{
  "targets": ["object", "colour", "finish"],
  "init": "trunc_normal_002",
  "beta1": 0.85,
  "decay_fraction": 0.3
}
Rows from block 12, named by matrix and row number. Each number is 200 + 30 x the weight over its row's rms, rounded and kept within 0 to 999. All counts start at 0. After the name is the row's rms in percent of the matrix's.
# conv: pointwise conv (model.blocks.12.conv.weight, 768x384x1x1), inputs 288-383
conv.118,097,196,170,251,199,212,183,152,223,201,234,158,139,198,178,199,174,243,207,183,219,191,153,172,169,149,191,215,198,167,177,107,204,234,226,214,202,207,232,167,180,187,225,193,149,190,169,257,140,188,244,182,206,175,243,195,233,223,192,167,165,216,161,184,240,208,214,159,239,140,221,195,193,146,198,208,188,219,149,175,170,203,150,145,189,169,154,194,193,182,171,201,148,232,170,238,115
conv.119,103,202,205,199,233,214,195,251,237,219,198,195,211,208,202,230,171,166,187,203,179,195,173,274,189,242,168,206,212,162,232,179,200,280,204,248,181,267,173,171,203,225,230,195,178,217,191,201,185,206,234,211,203,174,168,194,192,79,212,234,173,225,246,201,223,205,191,172,217,181,210,221,208,209,185,213,246,216,203,259,237,192,210,190,192,211,224,205,197,216,181,298,217,175,181,210,216
conv.120,098,178,210,209,151,251,241,199,170,186,195,219,172,228,199,157,186,215,264,193,186,211,162,218,246,195,218,197,196,178,160,225,232,212,201,233,184,172,204,214,141,228,203,154,193,203,207,173,216,195,222,191,196,200,240,220,190,204,167,230,195,184,175,182,200,193,203,121,198,172,201,165,194,210,178,239,180,204,191,223,206,231,191,226,211,169,210,244,188,131,237,209,157,125,173,188,222
conv.121,097,212,199,221,198,185,222,222,198,258,239,190,199,261,200,177,256,187,186,199,224,197,127,237,157,209,205,226,230,203,214,178,224,174,214,194,224,165,183,156,193,246,181,184,214,200,181,212,190,177,217,152,219,212,182,213,181,195,160,186,277,202,222,219,197,221,196,218,156,250,216,234,250,201,179,231,217,122,172,202,199,176,161,241,182,174,173,178,206,163,202,183,195,155,205,211,213
conv.122,108,133,203,219,193,241,240,216,203,201,225,213,223,199,180,103,227,210,253,106,190,203,182,211,211,214,195,201,145,201,183,198,209,223,185,244,200,188,194,233,186,181,210,212,227,223,187,204,262,137,184,221,171,201,220,185,189,177,220,194,178,185,208,218,188,186,171,99,203,233,224,215,148,181,165,185,141,221,192,174,191,173,264,203,205,214,232,227,202,187,231,210,190,227,181,204,205
conv.123,103,177,230,185,193,174,160,214,179,148,218,158,168,258,134,228,179,180,208,223,200,230,230,170,189,118,196,170,221,198,248,257,224,211,211,205,174,220,212,158,237,192,176,154,205,232,258,164,242,199,227,184,220,214,196,190,126,196,159,250,175,192,231,218,126,207,210,194,178,252,162,190,238,178,234,166,172,242,215,177,177,246,203,198,165,197,237,256,247,193,196,191,184,192,189,215,203
conv.124,107,200,206,259,230,199,239,219,173,204,205,137,263,234,178,141,189,201,188,206,217,241,186,206,186,187,200,177,212,237,149,207,221,173,182,194,232,155,185,190,212,141,177,161,185,221,175,191,203,191,202,177,176,200,261,152,171,149,154,178,227,184,198,169,204,155,209,209,189,162,185,155,210,229,200,223,188,204,203,185,172,225,259,198,248,166,119,187,215,166,186,194,206,248,234,212,247
conv.125,095,183,189,157,158,206,209,185,197,193,197,174,180,191,259,277,157,234,134,170,179,134,185,157,164,216,189,186,236,217,217,222,207,232,187,175,227,216,265,244,207,209,237,164,186,239,190,207,184,209,231,200,170,184,176,177,191,206,249,183,244,227,212,205,252,202,215,198,259,220,209,203,164,232,196,207,166,218,196,189,221,214,151,187,208,198,231,199,203,212,249,189,158,149,175,183,149
conv.126,104,218,197,239,175,207,202,227,307,211,201,148,180,151,193,198,181,228,136,194,223,193,209,211,173,150,224,174,197,242,236,167,219,235,176,228,227,248,145,151,226,206,179,199,217,199,194,175,198,216,244,188,212,199,213,280,222,168,173,146,143,188,264,194,224,196,160,175,219,250,238,253,164,201,211,224,218,218,178,197,242,205,164,211,191,163,221,224,275,219,173,209,208,239,166,216,202
conv.127,110,161,205,159,223,220,202,220,198,192,206,202,191,160,165,196,215,207,184,167,233,227,201,220,200,228,195,234,231,213,209,236,215,196,156,222,215,204,214,204,214,228,244,211,182,221,217,173,176,160,220,251,207,167,213,191,218,215,239,199,257,223,189,234,207,208,173,194,228,205,209,228,228,183,154,209,196,140,201,228,203,239,275,154,214,235,206,188,202,193,210,237,222,203,242,211,128
conv.128,099,218,195,258,230,197,204,223,180,181,203,226,232,202,200,238,255,190,191,68,219,205,216,184,217,210,140,224,194,195,204,232,212,206,190,199,194,191,187,211,216,188,221,168,195,221,202,187,289,177,204,208,188,177,186,222,205,219,233,200,123,235,180,247,213,204,179,132,217,168,208,158,191,144,184,170,222,206,172,201,205,205,175,164,196,203,176,218,229,187,221,175,228,258,200,214,211
conv.129,103,206,225,184,199,180,134,208,191,199,176,225,181,238,217,181,185,265,212,228,181,233,229,186,180,234,252,240,195,207,178,129,177,174,159,182,239,180,204,200,233,220,191,191,184,180,158,174,190,199,209,198,225,182,134,177,154,173,225,164,211,184,200,158,204,216,156,207,232,177,88,206,185,212,178,201,168,180,185,170,190,190,162,179,175,182,202,221,198,274,236,213,197,205,179,145,196
conv.130,101,201,231,202,177,214,193,241,168,222,198,195,197,203,195,193,183,219,244,196,191,164,189,208,186,215,220,188,218,234,203,164,227,208,247,145,207,205,243,229,152,209,221,241,230,100,181,196,187,193,117,156,214,188,159,261,195,199,99,189,230,201,182,205,225,190,158,166,172,216,238,234,197,168,199,181,248,206,192,199,201,232,188,279,194,195,203,242,202,172,216,208,186,179,159,186,219
conv.131,097,185,207,128,234,233,178,241,245,193,211,127,241,181,151,147,138,197,207,218,226,146,254,185,202,187,166,172,202,188,198,233,198,247,189,230,166,207,177,209,203,225,198,178,236,217,224,187,195,203,164,218,192,200,220,256,158,188,174,122,190,235,196,194,156,201,113,157,173,150,184,166,182,247,134,183,177,208,203,226,180,204,243,220,177,177,190,213,220,205,198,181,176,211,192,179,142
conv.132,099,171,190,192,233,133,194,207,135,140,189,200,208,207,183,172,184,187,290,210,181,166,160,200,189,170,189,190,180,263,183,191,166,198,188,204,178,170,239,231,161,195,163,212,187,175,240,285,206,213,183,194,198,149,142,189,188,216,180,237,233,101,106,205,228,185,169,211,224,242,189,206,200,205,201,212,228,205,198,177,172,199,208,180,140,159,188,149,146,145,184,190,168,201,187,220,176
conv.133,099,173,160,193,202,127,204,195,195,181,203,193,221,232,200,184,224,183,232,189,213,205,235,211,202,185,234,171,218,260,192,200,276,208,173,194,255,233,186,246,209,183,194,196,260,227,208,189,206,174,213,194,216,194,217,200,179,198,175,212,210,221,172,254,209,309,188,173,206,212,211,219,182,206,176,177,171,210,185,183,148,214,201,212,181,209,118,175,242,211,189,201,188,215,224,189,269
conv.134,087,198,182,212,244,246,155,162,186,172,152,151,164,182,250,243,189,208,190,142,243,224,204,180,217,157,224,213,158,178,156,210,208,140,224,153,209,184,178,166,186,177,147,202,219,190,186,234,205,161,186,196,191,186,236,200,212,195,139,216,183,166,170,232,207,215,205,155,222,199,186,201,193,218,203,224,111,247,175,204,192,219,146,210,213,194,175,236,189,170,218,179,191,227,136,198,224
conv.135,097,202,204,195,212,208,213,229,187,235,205,189,228,137,176,173,201,233,166,161,195,207,220,197,200,202,259,217,117,175,175,211,208,166,237,210,205,221,222,200,225,231,166,216,223,220,184,266,209,167,165,197,151,180,231,206,198,216,144,174,116,216,223,168,212,157,226,194,184,239,226,206,262,223,209,113,226,259,165,219,213,171,172,207,182,216,154,213,218,147,192,190,202,179,126,166,211
conv.136,099,200,203,216,224,148,192,215,197,149,187,195,218,180,185,229,199,182,230,196,246,182,145,222,203,209,200,188,208,234,164,203,155,176,175,198,192,212,206,210,203,206,206,201,124,191,235,183,179,206,219,185,101,198,213,185,208,179,186,188,190,196,258,203,219,202,198,177,201,216,195,216,176,222,194,202,150,223,185,213,296,154,205,204,260,205,183,187,194,221,201,203,233,150,172,218,231
conv.137,094,148,204,221,212,220,187,227,184,200,226,247,186,196,207,144,216,159,239,221,179,173,234,246,189,195,202,186,185,166,197,184,184,179,218,224,184,218,222,258,188,203,195,237,203,257,245,203,196,188,226,194,191,181,227,237,203,204,182,147,208,256,207,214,190,192,200,156,185,221,234,214,161,194,162,237,135,216,232,241,168,194,203,227,199,230,181,217,227,188,195,193,194,183,201,157,207
conv.138,104,194,225,205,203,190,201,234,183,159,220,192,209,219,172,154,171,206,201,184,194,221,187,225,173,216,223,160,227,202,178,110,177,192,185,184,228,167,202,169,192,172,172,189,157,240,164,197,200,221,173,239,195,194,187,189,123,233,176,186,218,139,149,208,317,209,167,181,193,201,189,114,183,178,174,200,192,217,158,183,224,224,187,163,202,145,198,170,205,125,138,196,211,211,215,187,137
conv.139,098,191,203,176,254,218,231,253,206,181,168,191,195,226,208,226,198,178,230,170,227,199,240,243,231,180,167,216,234,210,192,100,190,161,176,136,199,210,152,163,217,213,243,233,198,162,192,223,179,193,186,240,206,177,239,250,188,201,142,226,273,159,231,167,129,185,176,165,213,206,157,196,209,182,203,195,211,205,203,212,209,180,243,202,196,213,207,234,152,248,157,188,219,159,183,200,195
conv.140,101,299,195,219,164,161,220,184,184,184,185,213,220,187,275,257,194,217,208,200,150,202,179,195,235,183,255,188,129,203,188,197,183,167,158,197,185,205,205,190,179,184,170,215,195,208,188,135,175,266,193,214,183,226,201,177,185,183,201,190,207,208,185,214,211,208,183,300,178,154,176,153,179,165,183,174,169,203,162,169,203,212,140,208,192,252,154,172,210,203,214,178,179,178,208,168,257
conv.141,094,207,202,243,147,197,210,255,251,171,176,181,192,178,194,141,185,165,206,194,218,175,170,173,200,181,228,193,206,225,220,241,168,219,172,158,195,242,154,144,208,231,180,242,211,199,172,235,224,202,167,207,179,188,219,215,218,198,157,178,186,213,202,217,182,197,160,184,171,172,170,181,154,187,150,124,190,191,180,178,205,178,190,187,207,205,186,251,190,173,225,171,221,219,231,238,194
conv.142,091,215,183,247,231,194,224,189,169,244,210,191,182,194,157,164,133,193,224,212,192,248,175,125,238,285,217,198,211,216,228,188,218,157,183,251,211,197,180,196,149,152,239,200,186,139,199,210,194,189,219,208,232,171,263,150,217,207,222,173,236,178,173,205,220,235,170,172,172,196,221,181,156,132,199,260,193,178,201,161,204,202,194,175,153,197,170,211,208,209,240,154,167,219,262,166,194
conv.143,098,133,211,163,196,265,210,214,213,221,177,154,192,184,129,199,201,197,223,205,217,175,173,215,190,190,170,171,191,164,222,179,211,246,223,197,179,223,226,224,195,206,199,210,238,246,184,157,198,142,223,213,162,184,236,163,211,162,201,150,181,192,195,223,163,193,173,182,216,193,198,158,198,278,160,245,232,130,201,212,182,191,170,227,251,162,187,205,226,217,228,205,217,192,157,197,144
conv.144,092,168,218,247,207,155,175,182,219,198,212,182,235,215,198,197,230,230,207,188,184,214,137,175,190,205,182,204,209,182,203,143,232,214,200,225,149,197,176,199,205,229,215,175,133,188,191,203,218,207,195,219,194,157,166,181,187,188,178,192,220,205,213,180,140,209,178,202,187,189,212,247,198,196,188,237,191,204,218,173,194,205,220,209,70,205,211,115,216,198,228,204,218,124,204,170,155
conv.145,093,210,201,226,169,155,206,252,209,148,161,193,195,154,173,171,225,220,197,197,265,230,170,219,210,247,145,205,169,192,227,175,149,194,187,214,186,193,175,192,243,278,200,204,141,223,218,230,199,160,198,179,212,178,209,202,199,199,200,218,158,181,192,169,242,186,190,207,210,225,250,287,200,180,176,173,217,224,149,178,240,147,201,170,208,199,213,155,213,168,172,185,207,158,136,161,168
conv.146,098,227,225,208,161,175,172,180,246,214,194,199,194,202,218,151,178,170,217,231,176,212,207,146,190,197,218,232,214,253,187,210,198,172,178,129,203,101,186,241,197,222,159,178,173,198,228,236,161,194,221,182,205,163,200,254,196,214,185,195,245,194,208,204,194,200,170,244,113,150,201,214,217,164,191,185,239,161,213,180,197,208,181,204,199,191,189,222,207,143,243,187,115,156,207,164,220
conv.147,097,179,241,184,174,250,224,259,223,209,220,226,220,181,208,242,218,229,226,160,182,189,229,211,239,209,209,221,219,223,182,231,179,175,225,226,210,170,215,254,199,190,205,157,178,235,237,226,200,193,189,222,151,249,189,152,225,220,221,185,204,218,230,163,211,201,179,169,174,220,153,182,164,210,212,210,145,220,181,204,240,176,196,210,205,205,260,159,204,179,164,160,186,137,126,167,189
conv.148,105,249,209,175,205,212,175,177,200,199,189,179,228,227,256,211,178,238,176,161,198,253,185,179,211,171,217,219,144,160,178,179,186,162,207,196,204,169,166,194,177,184,170,213,166,157,180,154,210,207,193,198,194,179,205,179,172,209,165,193,238,187,174,223,171,194,200,150,201,157,200,157,237,210,174,235,198,218,189,152,194,192,180,200,193,207,176,183,183,198,168,196,162,190,169,174,232
conv.149,098,231,252,217,174,205,179,206,244,171,138,152,184,197,189,200,201,251,195,218,217,182,234,231,168,234,188,201,188,254,230,192,205,219,210,169,228,236,189,211,213,169,195,212,204,168,151,270,145,226,157,166,250,195,201,249,151,202,208,160,212,181,213,162,236,191,200,200,244,222,194,214,199,190,215,232,223,197,247,136,196,207,213,195,202,184,214,204,223,198,208,201,206,197,240,202,172
conv.150,100,194,205,187,185,199,153,218,242,216,236,231,205,204,238,189,225,165,192,205,187,230,220,178,222,210,193,251,242,197,219,163,204,194,172,181,188,210,190,187,136,177,173,143,224,240,229,180,190,167,261,163,217,171,220,140,188,185,116,178,254,204,236,182,225,196,203,218,224,241,216,166,221,218,173,221,212,235,220,177,235,196,199,196,196,159,227,260,231,109,180,221,104,163,177,182,217
conv.151,102,193,213,216,239,138,218,234,221,178,176,185,252,206,154,184,228,203,194,183,182,188,170,169,186,183,177,179,178,187,189,202,208,199,208,176,111,175,216,179,182,195,188,183,114,211,192,224,202,179,225,218,178,163,179,205,203,178,192,225,227,212,283,219,191,188,160,208,184,214,205,153,212,217,175,215,201,221,206,153,218,200,209,175,220,190,162,174,214,197,237,225,223,190,181,205,245
conv.152,107,214,207,226,216,219,175,236,207,183,172,187,203,178,149,171,184,191,209,127,226,207,200,207,231,189,64,288,208,187,193,225,194,191,251,192,218,243,182,180,197,205,208,177,218,207,211,252,261,196,225,186,206,228,212,205,203,154,182,202,132,185,188,175,202,190,195,179,178,238,247,254,265,204,179,149,198,252,208,207,213,198,214,154,174,193,184,226,209,174,197,210,203,206,157,205,170
conv.153,107,217,201,177,168,232,210,246,254,207,254,198,192,205,168,219,178,259,117,210,211,193,158,274,174,143,221,166,183,192,230,211,204,114,184,217,194,139,247,204,212,210,181,208,213,206,175,239,202,265,193,200,166,219,161,221,227,249,189,199,146,173,213,182,211,186,213,209,191,249,193,182,217,227,216,180,223,185,221,196,188,215,217,238,202,192,226,203,238,188,176,195,194,198,164,210,196
conv.154,103,229,196,163,92,198,145,185,234,180,143,139,183,207,235,205,182,229,187,195,207,175,159,197,165,250,198,220,212,216,207,164,179,192,155,201,188,228,178,172,243,191,221,207,218,176,161,251,181,230,169,219,242,196,138,217,137,198,167,161,214,162,182,185,220,215,185,142,224,202,206,237,188,210,257,190,223,208,244,191,227,207,162,190,201,180,221,167,156,277,150,199,187,193,212,197,181
conv.155,102,211,165,185,170,185,173,228,225,131,185,182,230,156,158,186,175,193,163,233,190,157,242,196,223,182,198,193,222,199,239,199,162,143,188,203,126,202,191,200,180,190,223,166,181,186,238,210,206,195,207,228,147,167,210,222,193,183,186,213,174,165,194,195,173,149,176,221,172,187,174,185,191,208,184,175,198,209,171,183,211,176,204,207,214,185,205,210,216,184,194,215,201,220,203,194,205
conv.156,100,177,220,166,146,161,204,201,185,181,192,225,184,235,201,216,223,186,221,191,178,230,197,207,200,194,180,189,209,214,224,189,168,225,203,209,211,180,213,224,222,209,220,146,208,209,221,241,213,176,189,233,188,204,178,145,193,219,221,178,214,199,187,180,202,190,116,203,159,213,159,178,218,156,249,230,216,164,241,198,205,142,211,226,224,163,227,214,156,203,160,207,213,194,194,196,162
conv.157,105,168,273,233,180,227,176,143,179,160,228,211,173,212,219,178,189,196,184,172,200,218,188,256,157,144,209,204,167,201,241,195,205,212,197,224,213,168,194,180,210,244,177,217,245,182,229,206,217,191,199,193,224,213,138,144,226,208,120,230,202,169,202,193,198,209,159,177,170,244,256,246,205,208,229,194,192,188,205,122,210,215,209,213,207,201,295,209,148,184,192,226,185,167,132,140,229
conv.158,101,237,215,207,217,201,184,194,222,195,210,140,204,233,153,226,183,190,209,220,188,210,205,194,214,175,162,208,236,239,167,160,184,173,226,246,186,250,260,213,198,202,202,169,159,222,219,267,217,256,172,225,211,251,196,186,195,198,172,257,161,193,202,191,208,179,223,169,169,158,185,208,228,248,191,175,212,197,180,208,189,183,191,188,235,162,165,169,174,218,190,166,227,144,189,216,214
conv.159,101,147,143,175,196,202,181,214,200,224,244,214,203,190,186,116,228,192,246,219,185,177,222,250,178,190,224,227,176,146,156,213,232,226,188,228,241,165,212,214,181,218,210,232,183,205,197,203,252,200,225,235,230,205,259,156,211,187,204,179,194,196,262,198,184,214,190,181,81,173,176,203,201,135,181,265,168,173,162,201,193,184,171,214,173,182,173,160,158,206,216,200,212,192,218,182,195
conv.160,100,182,197,193,181,175,191,219,196,178,174,168,184,232,197,219,208,132,218,211,156,153,165,155,243,188,258,112,202,185,190,197,196,200,190,166,194,164,212,221,206,175,179,166,205,176,203,150,153,190,172,197,184,200,189,192,167,217,208,193,222,191,179,204,172,214,167,181,220,142,163,150,178,186,181,196,216,128,200,174,170,190,137,290,182,159,198,191,192,170,159,178,205,196,218,173,217
conv.161,092,162,229,197,175,192,226,170,220,106,178,216,205,123,206,198,206,232,199,189,261,213,215,178,203,215,253,227,190,221,208,217,27,201,166,207,202,186,190,202,192,197,186,154,188,199,227,245,183,179,203,218,200,189,223,207,197,228,194,223,215,215,134,174,210,151,201,219,177,172,207,192,201,184,195,207,167,226,197,193,241,187,180,251,207,200,200,194,224,180,191,196,191,188,133,200,254
conv.162,097,193,236,184,239,176,200,208,255,176,185,167,213,281,164,182,245,172,213,162,207,186,214,233,173,180,221,254,187,174,241,208,188,175,238,144,218,166,290,232,199,193,151,198,188,237,236,277,225,201,194,175,165,259,166,89,186,188,156,232,208,185,251,193,182,185,221,190,197,205,201,182,211,223,213,205,174,222,241,206,152,194,207,191,181,170,212,185,155,229,232,199,235,163,162,207,189
conv.163,103,228,234,206,208,179,227,197,179,162,149,171,170,245,254,171,212,209,202,177,230,170,151,222,179,215,187,186,237,214,231,192,203,190,206,192,198,182,129,191,193,173,169,179,210,195,176,197,243,209,176,171,238,202,213,225,197,203,223,206,248,206,206,185,205,203,183,189,200,205,185,215,175,141,135,215,148,170,204,170,175,194,264,233,186,197,221,168,202,252,184,207,187,225,155,176,268
conv.164,094,203,210,158,178,160,191,179,160,190,170,160,150,215,151,228,195,156,243,209,166,193,233,163,171,276,192,118,196,221,189,205,207,192,229,193,192,203,236,219,185,177,178,219,205,233,187,173,137,179,203,168,212,232,192,277,168,223,172,199,211,188,175,223,163,216,222,178,229,171,179,157,233,215,220,235,205,167,238,213,201,153,204,234,171,183,225,230,198,215,212,183,202,193,204,210,155
conv.165,103,174,177,206,223,174,236,191,168,223,234,157,221,208,186,156,176,209,221,251,235,158,209,137,119,215,203,183,227,223,212,201,208,199,179,214,181,201,195,189,187,187,187,131,213,204,239,166,221,171,210,181,199,186,228,150,133,242,212,149,258,123,214,182,214,194,200,234,181,195,161,204,208,204,189,262,162,165,159,176,192,211,201,183,198,136,194,201,206,163,254,198,223,195,224,174,208
conv.166,095,160,250,206,179,150,139,150,188,222,180,171,209,200,135,196,199,190,206,196,167,207,216,170,210,220,157,175,234,247,224,199,220,182,227,246,215,151,230,211,201,211,180,171,153,237,238,217,169,199,175,257,212,156,199,194,249,154,187,135,192,225,213,225,189,258,169,192,173,171,213,244,152,167,148,199,148,208,186,161,211,153,185,217,190,153,199,226,228,170,200,151,157,171,202,161,171
conv.167,101,191,168,140,219,232,147,215,229,194,242,183,200,209,212,172,181,214,155,209,168,197,216,190,139,190,195,195,220,246,208,145,202,216,145,204,173,171,205,160,246,199,201,181,201,166,211,189,215,154,213,205,200,206,215,154,217,216,217,167,189,229,165,153,189,181,202,164,179,184,174,132,204,158,166,168,207,211,177,216,178,207,150,177,182,210,164,170,172,226,170,220,218,226,166,207,121
conv.168,105,146,237,215,173,154,201,231,232,175,195,225,196,203,196,207,215,198,187,177,203,201,235,210,199,235,184,162,229,246,276,178,163,208,160,247,234,192,190,210,215,190,188,228,155,179,226,201,188,180,248,247,192,211,136,218,230,148,178,186,197,171,251,164,216,220,190,162,180,197,204,194,203,168,150,168,243,238,226,212,245,209,196,197,198,207,269,184,181,214,193,223,215,190,110,217,203
conv.169,103,227,150,197,210,221,198,132,163,185,206,209,207,176,194,172,187,129,259,216,216,225,189,223,222,178,207,220,206,163,237,165,207,202,177,264,197,123,207,178,216,199,125,219,207,173,154,178,193,208,215,216,188,220,230,240,197,176,157,197,210,231,185,217,201,205,225,237,196,178,227,225,280,156,183,160,209,188,216,279,200,179,211,216,202,228,227,198,193,135,209,290,198,217,157,238,204
conv.170,098,207,179,212,194,206,160,239,202,194,196,190,157,167,175,228,185,203,246,185,222,122,185,244,205,134,192,167,170,202,233,155,191,224,221,174,220,188,214,149,220,181,187,193,176,172,161,213,247,216,202,247,254,199,165,228,197,174,182,211,201,120,200,178,208,211,210,176,188,208,203,213,192,204,243,127,212,255,186,219,217,207,163,167,250,239,195,167,189,206,173,192,206,186,184,238,234
conv.171,103,195,169,257,190,201,213,205,163,213,171,83,196,180,172,129,210,200,232,226,219,221,200,160,211,171,232,173,238,240,237,199,208,195,187,218,186,171,246,157,242,183,215,218,205,153,212,171,203,205,185,183,218,143,160,211,230,168,151,179,226,210,195,244,194,199,184,197,191,184,259,262,248,231,158,187,223,194,137,209,249,220,214,199,202,150,216,178,220,188,187,170,196,174,183,165,170
conv.172,102,193,223,198,232,178,216,185,161,158,188,256,179,242,159,225,191,194,175,211,212,246,164,162,190,175,238,190,231,193,215,211,211,164,217,144,174,177,225,166,221,177,187,162,177,206,235,169,218,211,158,185,229,232,225,111,122,213,236,211,214,193,199,203,157,203,180,190,175,252,155,146,174,178,209,147,151,199,140,201,198,235,206,183,193,199,227,179,178,152,151,220,114,228,200,150,223
conv.173,097,165,212,190,198,179,149,173,182,214,203,198,195,220,229,171,170,248,250,185,173,205,153,206,172,197,208,199,189,205,199,167,193,230,173,155,229,214,195,244,194,172,185,159,175,192,180,211,181,183,191,146,155,195,186,157,143,204,159,194,230,201,150,171,189,206,191,207,152,200,169,177,200,204,185,125,176,251,149,220,213,180,199,218,166,185,180,204,188,177,229,190,200,197,85,131,249
conv.174,102,234,195,215,150,228,169,235,190,174,194,194,202,209,204,189,182,180,235,193,203,257,169,215,220,180,213,206,239,217,167,212,213,167,186,198,185,212,190,239,127,235,200,231,178,188,182,225,195,233,189,181,194,193,204,243,171,198,209,200,215,132,157,183,199,159,141,194,173,176,228,238,215,176,172,244,224,164,182,220,208,175,244,214,197,154,169,239,238,156,156,189,197,172,236,182,187
conv.175,102,167,222,232,196,234,161,221,215,204,149,215,211,183,174,183,154,205,222,179,196,226,169,169,156,206,202,227,179,224,174,200,195,218,180,193,199,172,117,209,168,190,147,221,240,176,211,192,183,204,186,220,273,131,220,222,220,229,193,183,159,193,181,188,210,203,201,212,196,157,183,186,231,225,180,198,218,218,224,84,193,244,210,189,202,188,137,172,257,186,196,130,181,210,218,180,165
conv.176,092,158,213,84,191,199,147,243,226,195,199,177,203,162,154,144,190,204,203,220,205,141,199,196,196,210,125,164,196,192,216,229,189,231,207,224,174,185,208,236,179,230,178,191,167,240,216,175,196,192,169,216,172,216,207,226,180,203,179,183,192,173,193,171,191,193,125,170,198,151,194,156,223,204,163,194,223,258,196,187,209,228,190,215,208,161,191,239,207,171,199,195,213,173,169,166,185
conv.177,088,206,163,189,229,188,262,163,178,186,164,225,180,177,212,160,204,184,185,208,253,278,205,195,161,231,242,188,206,224,182,201,152,170,190,172,196,185,184,181,188,294,192,182,188,179,183,171,169,209,191,213,138,213,198,193,199,202,201,181,268,230,208,178,212,186,82,198,232,159,203,166,183,180,182,205,205,174,201,208,215,165,215,226,192,206,172,147,240,215,222,179,205,182,198,189,238
conv.178,107,179,174,300,236,197,156,188,178,243,191,164,171,170,182,161,193,196,170,169,176,167,171,188,183,207,220,255,134,216,165,218,189,208,234,185,235,230,170,185,157,165,220,202,158,180,170,257,159,175,163,154,178,206,168,190,179,182,173,183,152,199,213,164,217,207,179,163,170,169,246,202,167,245,207,174,185,225,165,201,247,179,184,220,209,174,146,154,179,199,226,179,250,201,150,211,198
conv.179,105,192,199,167,242,223,147,183,135,209,212,186,199,240,113,168,220,164,254,232,210,216,161,247,172,178,227,221,232,171,198,199,215,214,202,143,204,179,195,126,186,209,197,210,182,129,188,213,221,225,183,173,223,243,237,226,212,203,157,247,166,215,220,202,205,193,217,192,174,248,181,187,240,226,235,217,195,227,182,196,211,218,226,255,196,150,209,148,247,161,199,190,233,197,193,234,211
conv.180,104,173,201,203,183,184,211,171,188,227,233,194,176,224,184,147,196,186,219,223,177,206,134,174,200,233,213,198,218,228,207,199,210,219,159,210,187,205,168,164,168,151,193,170,215,155,148,191,155,202,185,191,247,189,195,184,115,180,156,228,255,126,245,149,211,169,183,211,153,223,205,191,198,127,225,224,210,223,156,184,236,213,194,185,187,148,208,104,167,140,119,188,184,186,209,173,257
conv.181,100,214,192,260,132,247,212,243,225,181,145,193,190,223,173,219,181,230,128,180,194,212,189,209,175,237,217,181,185,210,194,147,189,241,172,166,164,192,206,170,180,205,207,231,175,220,137,175,242,223,217,135,200,187,243,213,261,188,192,202,137,194,191,185,235,179,195,216,227,132,163,203,211,168,176,200,287,165,155,253,171,172,211,172,190,111,162,163,211,180,157,224,199,195,205,133,168
conv.182,102,203,204,203,230,205,193,207,131,254,199,185,191,234,202,122,185,222,223,223,214,232,244,216,255,184,216,205,217,220,166,235,192,213,183,211,211,164,194,211,179,171,190,204,189,154,190,173,195,189,221,209,189,198,174,112,214,197,163,156,285,163,206,176,101,205,237,188,194,267,188,178,247,222,214,192,136,208,177,188,191,187,174,213,200,206,219,161,144,184,222,231,258,160,192,108,205
conv.183,094,190,175,234,200,247,166,215,118,227,201,230,216,228,196,121,258,142,158,177,211,220,155,211,211,232,207,181,211,230,209,216,214,209,235,205,205,177,179,168,189,216,191,199,203,187,214,183,168,169,161,177,210,207,193,214,142,176,103,186,214,221,200,214,249,193,145,187,275,187,196,186,160,220,238,190,155,206,176,215,203,225,206,230,260,162,206,191,165,216,231,200,261,182,160,170,191
conv.184,103,198,191,197,191,197,192,231,239,170,190,220,212,225,175,174,208,211,191,212,158,248,185,248,166,169,190,192,186,188,177,229,188,228,213,224,184,230,202,207,221,190,203,222,218,228,189,212,199,222,217,208,202,186,198,194,190,182,207,184,192,187,195,201,187,127,195,217,193,163,173,218,180,186,172,162,232,198,194,228,163,176,206,194,177,177,158,185,208,199,200,182,182,250,204,197,248
conv.185,100,200,153,235,191,211,148,191,223,224,179,232,188,223,135,128,201,209,172,203,199,201,262,190,161,224,228,217,182,215,195,157,197,194,224,180,228,193,171,213,143,221,210,256,206,180,192,210,192,249,183,172,200,212,185,222,154,199,143,172,191,212,201,211,220,186,127,218,187,148,205,257,192,204,126,187,204,222,203,211,182,192,154,223,215,137,155,166,209,176,191,178,180,203,191,179,213
conv.186,090,153,197,261,155,220,209,213,195,182,151,169,188,203,199,217,229,187,150,195,180,196,192,131,203,137,227,203,196,237,202,194,173,195,237,181,153,208,209,215,211,174,173,199,214,175,210,117,200,192,182,242,193,272,245,177,199,202,195,230,193,229,178,183,211,229,219,143,217,196,218,227,213,189,192,198,223,202,222,217,200,205,197,227,189,154,172,251,229,251,280,204,236,182,228,265,228
conv.187,093,173,179,143,194,214,216,214,140,229,200,207,208,221,129,169,246,199,223,213,195,167,129,192,199,243,225,213,174,208,178,157,207,202,173,168,163,169,191,185,184,167,206,206,195,194,217,188,235,202,225,211,212,252,268,250,185,164,166,226,212,183,200,236,192,199,230,183,176,221,135,174,188,195,182,200,238,204,150,212,156,202,215,190,187,190,169,208,231,197,202,228,192,209,214,173,236
conv.188,096,192,218,211,171,194,156,168,188,194,178,169,166,244,169,209,185,187,204,175,159,258,264,224,189,279,234,226,199,206,197,220,201,178,196,185,168,223,210,237,183,146,195,141,152,271,182,184,216,140,177,245,172,163,235,227,124,167,250,268,223,245,213,223,184,209,152,154,218,223,174,163,108,172,164,188,204,145,208,190,183,192,170,229,199,216,221,243,201,214,269,216,232,182,217,205,255
conv.189,100,138,206,162,225,221,196,187,206,196,207,229,186,222,235,199,202,225,194,156,217,205,111,212,175,201,203,204,187,146,241,193,204,251,212,198,266,239,232,222,228,181,201,130,227,242,234,177,223,149,225,215,247,232,176,166,206,187,220,250,152,203,184,178,203,209,219,146,209,188,271,238,171,192,189,203,197,207,177,206,226,176,234,237,197,196,239,175,239,203,202,218,242,194,122,207,202